Rows from block 20 of the image encoder of a small contrastive image-text model, named by matrix and row number. Rows with one number belong to one channel. Each number is 128 + 32 x the weight over its row's rms, rounded and kept within 0 to 255. All counts start at 0. Numbers have three digits each.
After each channel's rows are labels from the 100 images, of 14976, where the channel reaches its highest value: "strongest on" is what is common among them. Only what is clearly more common there than usual is listed. The data: close-ups of made-up surfaces with and without defects. In brackets: how many of the 100, against the usual share in percent.
# conv1: bottleneck pointwise conv (encoder.blocks.22.conv1.weight, 128x256x1x1), inputs 0-127
# conv2: growth 3x3 conv (encoder.blocks.22.conv2.weight, 32x128x3x3, transposed, each kernel summed), outputs 0-31

conv1.122:102109127120170138121120108165154143122145142110126126163137120119122124111146131162138121128105141182118178136211119130137154120141165135116135174096104113103161093137187120153147099092140131138128062172049084118153164174142154108140111105151218098126051133167136196082067124110131133210072152118115144182150070104107130132087158105124090177121137134119141136076107104064106107172134
conv2.122:110128108091190126099166119124125100116105114108155111111141121100128103005128104113120119170087
strongest on: carpet (73 vs 11.1)

conv1.11:114146146125115112158124172198179135135143165141210160160120101151176074134143112075117119142077105167166082149109177099083127129099124171166133143140050108142133164108157123168074057093191100094152173174171110169108153128176108161138094150191107133078074156137127086123110120117176165188126100159166153115112129108116061125135141156114206187164144111145191156085111148114143185141091
conv2.11:137127123119132143158060108136137091107108104095069114107141102149123143122121123120077093016111
strongest on: dent (100 vs 11); wood (46 vs 11.1)

conv1.3:080127057089179178201093168181095085090091132148185146067103102171171162132167133116123136104134136096125067105134140142150115115143119164099071166143159158114128161149154160124117165151063102149133156149136123115157150144075106153158100081166103108077105115115100112102230103112093097108145114125146112102124122114134164112133143172128151133158134155162150111104144161107111144130153
conv2.3:166120101131123096163072116115181130084129131098051139131114083145132177111080114138109170073113
strongest on: dent (100 vs 11); wood (28 vs 11.1)

conv1.58:092099122137090169147102160198117108124146135089118184111092142092150115084177126114074115076092126117163098098143129126079014119133154066167139081110134153142131184154114130065076107114120078140043096043122126146123126126141111116149091122200125063087073179182138094129161062063093086127169123129109117110115141086107112117110122097092163130094146100169124149099138148114158089148121
conv2.58:113076083164142158148068089146186148102115133116065108097117091128121123118089093168112071122125
strongest on: dent (100 vs 11); wood (29 vs 11.1)

conv1.87:128149100101170163105143118164135103085148095111178106145117084127185101112172118125118167128068172073079130106159116100127046120143130019105111083115131083169120117151138131103110108143109144114065114120134082122107131113104127127139104108167095098165108154138129130090137095078111128138108144126096095078166128107063131148095150080115184163134126153130078148161133143112107086119102
conv2.87:114085081138134195122109075132183117076100116125098108116123093159095099160102125149142065094160
strongest on: dent (100 vs 11); wood (31 vs 11.1)

conv1.5:098183107151078101168091140163104125113108127143148161126168140108136089126091107108135144116115157140150129135191164079126180104182138108142140130108090094124141104118173171163108088075175082116126138178163130142142199121150126117095122129212148142104085150170151179107137160158075113137127176167114166163063067133154131119159129145163158191149112092131176129100099143118162130125053
conv2.5:168092098128162064130124144145170119094090152062094085101168116125097198095124116143141139148107
strongest on: bright spot (52 vs 11.2); hole (48 vs 10.8); circuit traces (36 vs 10.9)

conv1.95:070102126093075090117155197223151099124085106119121145066139136133143098114207098170126090099127148113162127116120141041114111139119137143132135124149149135099149122120129157124140119115118075109093106103110089124150159165141114116126116115099140102138142189189132117126214129061091107135110135100143126057093132137110076177049097184086138111103128141140150095121164113116166101169099
conv2.95:091079096119110101080074086121149114105073131094096118110100104072125111115079093078127126093099
strongest on: dent (91 vs 11); stone (27 vs 11.1)